config = dict(
    model='self-supervised image encoder',
    dataset='made-up road signs on poles',
    train_examples=245000,
    image_size=32,
    grayscale=True,
    crop_scale_min=0.2,
    horizontal_flip=False,
    color_jitter=0.6,
    method='simclr',
    arch='convnext',
    isotropic=False,
    norm='layernorm',
    activation='relu',
    mlp_ratio=2,
    inner_norm=False,
    patch_size=[2, 2],
    depths=[5, 5, 5],
    widths=[48, 96, 192],
    kernel_size=3,
    projector_hidden=1024,
    projector_out=256,
    projector_hidden_layers=1,
    temperature=0.3,
    init='kaiming_normal',
    residual_init='zero_last',
    optimizer='soap',
    beta2=0.99,
    lr=0.0016,
    beta1=0.9,
    shampoo_beta=0.99,
    eps=1e-08,
    precondition_frequency=16,
    max_precond_dim=1024,
    one_sided=False,
    adamw_lr_other_params=0.0024,
    grad_clip=3.0,
    steps=16300,
    batch_size=512,
    epochs=34.1,
    lr_schedule='cosine_restarts',
    final_lr_fraction=0,
    warmup_steps=810,
    weight_decay=0.3,
    adamw_weight_decay_other_params=0.01,
)
Rows from block 5, named by matrix and row number. Rows with one number belong to one neuron. Each number is 500 + 25 x the weight over its row's rms, rounded and kept within 0 to 999. All counts start at 0. Numbers have three digits each. After the name is the row's rms in percent of the matrix's.
# fc1: MLP up (model.blocks.5.mlp.fc1.weight, 192x96), inputs 0-95
# fc2: MLP down (model.blocks.5.mlp.fc2.weight, 96x192, transposed), outputs 0-95
fc1.49 101:497532514475497487491476505518523526478496492505486473505521539567549479492488476525506537495499581518558475471513489482532454515517527508480506513507505512504478486460529507509501501532492500531475533520516523503511516540524553498466480510494509537507487540498452521520505482501498452512
fc1.50 092:482468485470466526525509474495469484551493501408491472473486519498552511460503498492473497478473516492481469507481516503456477461499508523531486497468534530464506550474515499500527522508496516526450529484512500494519531508550503494530523495505486543494488484495501471493461517509502526489
fc1.51 101:489502520510476486499545568519500514544515468537544500502533487521508501530503513502466493492496495507466511506557471523521483464541516490476549445493471483461498474497486513493523520483527505470494534458541488520522508497485490511502443519488533532488529515491540500516467492500488533525
fc1.52 096:517496507501491521476498525544486478483509503501493487472473477501470523458402516553500492475498514489434513471494495486521509515474491485493532495489539515509482516498519497458478502476503533501498515532455528489522462522512487466501514485545468506501451529525539457476501497522492483479
fc1.53 109:495473493467513478466526493480525509479491460510501483476463497460499487452474506503497495503525492482473512471465519482505531481480460492494463482512458470491449455466475451491503502523516480510451439518452467491506467495472507492518527475509498491443502498485520504486512540461480492477
fc1.54 097:481488533510496527527530523502457520501476467511489475513498490517481492512490518530513460527487544502528515518471457540485544464496478491514524476491495480546487505513512527480527518451494557484517504510526471547495561472531522511523486494518490533484509480451528515515487499485484560484
fc1.55 101:487466494505524508488487543499491468501523514491496483509514513524481531523495506461472486502595461500465483533526505499531506479520487516465498429510539513503524493517492527461436476526476501491455494510536482524484516465496491523512477501514507484497516487463508513472534497455530502495
fc1.56 095:500524443476532498451495504487501477502487482515506472479472525519503473502476531534518480491525473495507521547474498483505549486544478506550530513498508496477444513452509509496476493498520482502516494548490452519477544511496503540462523503463500477460544548504507482511478493490537498486
fc1.57 141:491543524499486530499491498511464495499488487522494445479503477525512517528495504524481497492469508408524498467475461514499582496487479465485488472515514516503480505465494481506498498477487467497482480499512483487576496461481516516480458483458476526492474506512472504492492530465487495493
fc1.58 103:523484499527500516474511556509519462574498506517528491506509490483544487503497508561507521499534452510475534517536444476552498511490516528498457492526451495532512511485475504521494507479525463499540505462527474506502492499532510484451498513498489499518517515548521509513515501537512498502
fc1.59 091:529482503492490472513508505490480481474466531508502539473475531522520537541521554517484522538536521540498507521478471498539475554470487491493525509531494510493555486521503512524489470501473530460497511481526492527527474539519494505467497522542525504502469461496523481537508534541533515518
fc1.60 087:543486505492495522471542514458476473466436456511500472520520497513506527508525488469500480517498476505506453499500539448531531468528501518489465460490485504499491511528491497495450488505497479516498533516546506480570487490501458515504500494479500436512502496509471523483499469500472473484
fc1.61 094:532509529485473496484493488489497521461519512516474453478506467539510491494508464484495498492524507493464494478526482475479484496498471529494519483481514513486437514517445491498508542500523515457455507431474484496480513520500537520452486503454521543537487498466520495492510460490528480547
fc1.62 103:513498506504528535513500503481450487476486501508468492485497512510458528477516496499536495508452513513527465504563537490504489510499475512478505529507501508540495527480479500505484454495474500523454519500504489480548528517500426479504517466476519515492494516487443508470439534478458524524
fc1.63 081:460495505499511526473507487523545529493484505500468485511538469488450509487483471479541485510459490515497464481474486496483475449466541495516486493476525500499501558534548506485486489476463496512445501508518492497484528494507504472537526474486525483517466492485539517483477475490428502533
fc1.64 102:525481467533456541473552510489528498470516516521498509504492529435508445535511500514491483475503510492502528552527515479514494503494510488496473491485484497491511500503503444499479483480482505465489520501522517513472457467480452513489448463499490452513461441530506497488468506493489508528
fc1.65 098:475457485497459491466499438502527484505518527502469487492488479517513539521485509535479468530489522486481517455486501505468513487500511511498496516442470493515514508497528447478449543465507521472486484482504509441479449458499535521493504516521520518493454513531491464504483529498471506493
fc1.66 106:477487496513474507509514490489466490493515521511443451488505502514515472528469509511485483515489478510514516517475465515468568474507502506521450496496516450517515527489504444531498563483484553454497530476490487496482485521517537495476506515578513487527499521525510476508467498505510504505
fc1.67 091:490470485475510515515470457536463522480486463473537465481499511426499524522527488501496490521500533495486509486506482508453503487529547542496418494504466491510521511505505492503487476531547492479493517501504510547533468493533471510498471503459468472503493486487471503469526497525498523521
fc1.68 107:527465497500488495532479499500515500494521536390487508518480518507491496459567475514420486477477487482454508503494499527454503504498526491529482485505496530460502489476500490515464495508524514508485509508483500502496531482525488484508520499471482543494467532499467514497497500474500456482
fc1.69 099:508524501494501500490493533479480476480518537500553516458559486489505481505519524455508494538538483489574476516538536489462521529510477518544495543485490492466495503530476537529484523495520457473477493479501477493533552497516490480500531536518534507512521521521509505495481498504532508519
fc1.70 106:508482522515517545535504528540487506446516506519533495492480526522440539551490469471504510499477537533490513513492532473506486521482500489499493481496473499527526508504473479501546489488469521505495515466470531487520513462495428518530491519478484530466499439496479498512454483495473512507
fc1.71 114:495549507486533475499475475510495487514465524525475456482501470555517541483519499526491519546461513546470511470503513509488470517503514521473469513525511544480473502496489573518512530517532498514476460515485490507501528511504515494465492483515494495461505554508511459551540491512512510497
fc1.72 116:467478518467505475522465502491477489500451458486464491518482475554497528482471488481490498455494515521489521505490487530492509539500421509475513471485475473509458487441499491496468515525524472484470476512472517466492460468473520504500483520513494515480465482498495493484475501495500430496
fc1.73 089:507533461485523485493469485470529498508475455480509525464497472499514525505490495506558507483480474459497512503480483520507518494487515533481497519537494500471502483475498499506503486531508518457458509425490495492459450542542539502511528466490467510497471492447460522470472498502483460499
fc1.74 099:521551541526511542492459467476460488506533530480486495490490518498482523533510515503510504524548504490501551453489498537527510507474468553506499481462523540531491495539493503490516505522507524495500511509520489550535486483511496550524518509466505528533532465502505527454504487484527474520
fc1.75 102:482475498522509476492485522512503506500504502511524493516539518509538506499488485506467507473576492506461529491568458481507512507520514483467490425476513511497491470479486491496493507506477460500492486481530493441536472443485490495473489498494501512526484471473537508466548518469505535524
fc1.76 096:450523496535457502499487477479487520520517490517548498505525479503462496502478476521529457513485465524521503499494516506518520454532488505517484474531483539506526502513505439454456507491519478510421480480533523482463519495465520494470552543500510517488512516486499517495479509514483503533
fc1.77 099:462528490485496489530506515493497470523483483491480571506575478471569494481496529491487512487505485484530478449499493466537496476508501493460517490484449539477460514477512525498511520469487505484514490457461521516517521466488479514459500479486509465469527511512487473517526516521505492518
fc1.78 081:511501516458469491498536520542484469469463535516506503511516535471485461495479518502518496521535480484493499512493496530511488574427492503546517493476546538520477509538493512478491488500498468503534533481502506530525520519470457515475504487511492503498505463520516534480502495540526450506
fc2.49 101:494562501506492496470497527522535542542483474512509425477546472498491458452511479501523507520476529481474488482538494484519520502490519495496515469466486492518509481453518515523523456482459542517507514526522536451514525464485517502528527478491494464493489498500512507491519506509507537480
fc2.50 092:529488483517517529477487468491518480524513532464523539506518497503492486534473433489517493494481479511523474487502514532506480506510495480460504437510452465513499494506526499515497493455438516550473500501453514521482445507475495472545513490493486470504535501501474484503530486474518450496
fc2.51 098:523506470523515515516541514514491516515557493546446491458515515496512507491533489495537468463525512469517524532501495528499501530517496461542481535532498454505501502521469511443473546535504478482503497451500482518493468501477505531494506481494488530517546511538513543486493511515532524491
fc2.52 093:494481473480481498498487494513498555548519449526500492487457503467493521501563521500508483475491503523501528560518492522527504522542506569520554498469491491495558491496519517498485510464522519538485518498510490483515478500521508509484463472542486498484469514526532521520541486493526483511
fc2.53 108:524551544519453521497474546472487517501478494484539486481523509497492492491515483528504510512517524442533524488540527488531484510527526522494465538513521480491521488478460532540516538502497484532503498454523497517492496515480528478514525529464491539487536487498465478489536471517469470539
fc2.54 087:512466503499487506485521470501489499468544471519525489528476507524489525495540474471478541482497500467511564514534508526500486500467506463496477519526503535526540540487552529482503478523483514524510536499475491497531482440528540505513506507492508468458514505461512529552511500508535469490
fc2.55 099:496489537509550532498483530481552465514487570489510479525504504481497492522504472476488522489515454508480542490492512511494464481518490535496495503496486481532460500549524561520488510451506505494497523506483546505509499468483497483498467537509535442474509522509505474516502554518484524508
fc2.56 095:470514523518512462509531479496496522488474514514497483553534471488494496484552500511508495469514500444502508504481503523466512473500511485509504516500498412515522535476486525504502480469478515471505502505513515518524493531487487522549522527471506531435500465500481470495488443538515452518
fc2.57 106:466520492509477471450536489507485493558492447492465463517508503475487483524502498486488506501472500508456461513518507519516520500465459510485518478519482473513519502441478454496446539502518502503494499530494532541446491514515480530490494479503505490506475501565495483513503490467497505556
fc2.58 102:510519538531534521505545511508539454479472535499506505509483504541510463513503503488499500498506498447492506499490503494509465516517530534491508506472446452532464543555500552501500478471503487501473528503530557472519509528515516478512473517514504480465525500473497494527503506530456545505
fc2.59 102:492501482504514485498483486525545504489487564476553545472520462488569515498496515499544453517534487510510447454480503462500523489510471513512491502534509487492521485510512465523496531546462474504484455503496482496518493545492473496495489485547506505486481536501489490529508492455511494488
fc2.60 099:525509532452508497490484532492501498511498502515517466471532496542537522502498503502476496519461534481468487466537473450547522496520530461526552493493503512521500509486468516503476477521473473529509505492520510451439541519496504508450509537496522549483515476525470479485513484481500502463
fc2.61 094:488519492532490493543554519477469492488496446486487495465497516516488496490481515488521473492517493489480513497504477499507465517524497520507534555501512490456515506517508472515503515491497505476421469505507540454506467508514531531532528506493504559501515462456491537475536542522483534524
fc2.62 094:472506533509520518489484512547556525526490515459531456494481493509488467505515513482494512521548552460500475476493522476518499503502537521529475488514475562534516487487504485515509488490502508542482495508493490497431482497495476478461514488486526487516502488483499448558480539516518478468
fc2.63 096:482502450491521537538500507490419550515472490489471536502463488504515533549494510508529505476518465516523524490494499516477498495505525525519466479467444489505515468497486481547500525469516535506515506498487496502557528513484473479519522502542454468500507486508476502476464498501490534489
fc2.64 098:485541479502540501523441457517446504492494505485487538515503509430541472516485466491537500470503496527487518548503507509493520517507498470533518508528520476495500513494532513475534493490496512531478460472542489470474489479470458484527493512513513505499462481560500491465492536511503502532
fc2.65 099:527496488526465481521498478480508488505494458455520464458532499501482471442502508542512500522472482522479486538520470483468514544501504527525525450494500491495505472505444447501524510458472484487531473512507516496486479542543525538476480488509455476511466489483498517488531494497482484525
fc2.66 094:502491507512465507475492483489488502488547527554515484464570475531500516518486503516494514537494458497467503504550491463479515476494477530534464512503480509463481473518450504503473476514450513463497523508472446476482482506471518491468498512539470515506513515456488491512494544509478526503
fc2.67 093:488518503531540464520493486484551528473525521501459464503486470488520528475471497536498483489564526539490455509485541512454496501511508499497480539503476502514479502521539540524537472460496508479522514533515502525521467511531520489552526509512494514497491444505504515525457516498506492525
fc2.68 108:430512492498446522512525472512520505469474534462491501486481499484539514523438494507499511483476487507515468470479467518481498496525491429501528499516461512501491502531505502493491449496509520495507518496456498506481506482519492472508529532535505499546534460483483514516450482501540539526
fc2.69 086:485528477441478487480541510527506477448515488495468523518439488500444496535507499491489530502517536508457475469485503479482521484466474499467491508525500518500534522519548473475470502512453469525487513466478464518560532487515500535501500506529458499519508512501526502509488479514513475502
fc2.70 110:512452510530529503482499511512534499499492533469483469494482525481488474493527522471499509508540494544497524494458497492490503503510486541573461470555491491491495494521495545544527510450501530481510469462504506467443486520505481496511515488500501474466473494458468483512521544516490490467
fc2.71 099:495526486481510485498510454484514493473501479539436486494495500445475491519489473491514489505504489517490528555510489506473481531504523461507482460461494492474504520505476473474498502466490440519508558462514500502483486444505496507462538471512528478520503502553546534491478507470524504513
fc2.72 106:567517533488556505493504514472469462509507532489518476511532523474526491488504498489489480507518463498495491488489568502492504528491516569516474491501521478498491528514507533498497545480525451522517484521552498498474485480470484489475479536507481477452498535505492481505492540509489556500
fc2.73 083:484503501519520493527476462525530527529513458542484486479497502467505505445513508503513495473509504497508474530528517516474482508509501518443500525458478520513554504484521500460499499478492513496469528512500472514505493491539512547509499456472548509486515519471462524540435451500535515520
fc2.74 098:494507493499503482506497508521517550489522536488486548531504484439552507521492479496543485495555467525506536493480545510487508498501528533533486497472492470516490534527541487488499500512494503471522443518489479502476473515522504493544532501543459471477465505473541493491531510501506500548
fc2.75 090:487496499486511512519540530489518496504466511540496455511461492540505510518529506508495488487483481430490521498462495504517461502506530496501486550469480511506469545526490510473464469459533459519475521513487540483452490514518492489460450500505522483493490522508469493557535511542499518516
fc2.76 095:525484514486510460538491562516491484481492484573496486544495500478506504504476502490501494506475518539527526484476504507487518509493545539496541534473514477510472508490494479486529517539534524567496491482499514521585484506495529497480470532461483491532505502489500523468528511516515494503
fc2.77 096:533494518472488495512496525498495495514485518511473525523519522502499490534473491506510478522512492516489509513525473515505481536521507468491487462504552487480535552491538510518501508451486528497492493560505530486518501443521406530515498485479507506451496540518491482475524459501507554489
fc2.78 095:501487493504517498512483499499504482528492552476515498525461492449476484478502491516484477520518491555510538507530468513456517488443475485499501461480490500500514515533529478504530492497440509442503519469474475516519448520511485559534500521474452517470491478499493480477514530518512474512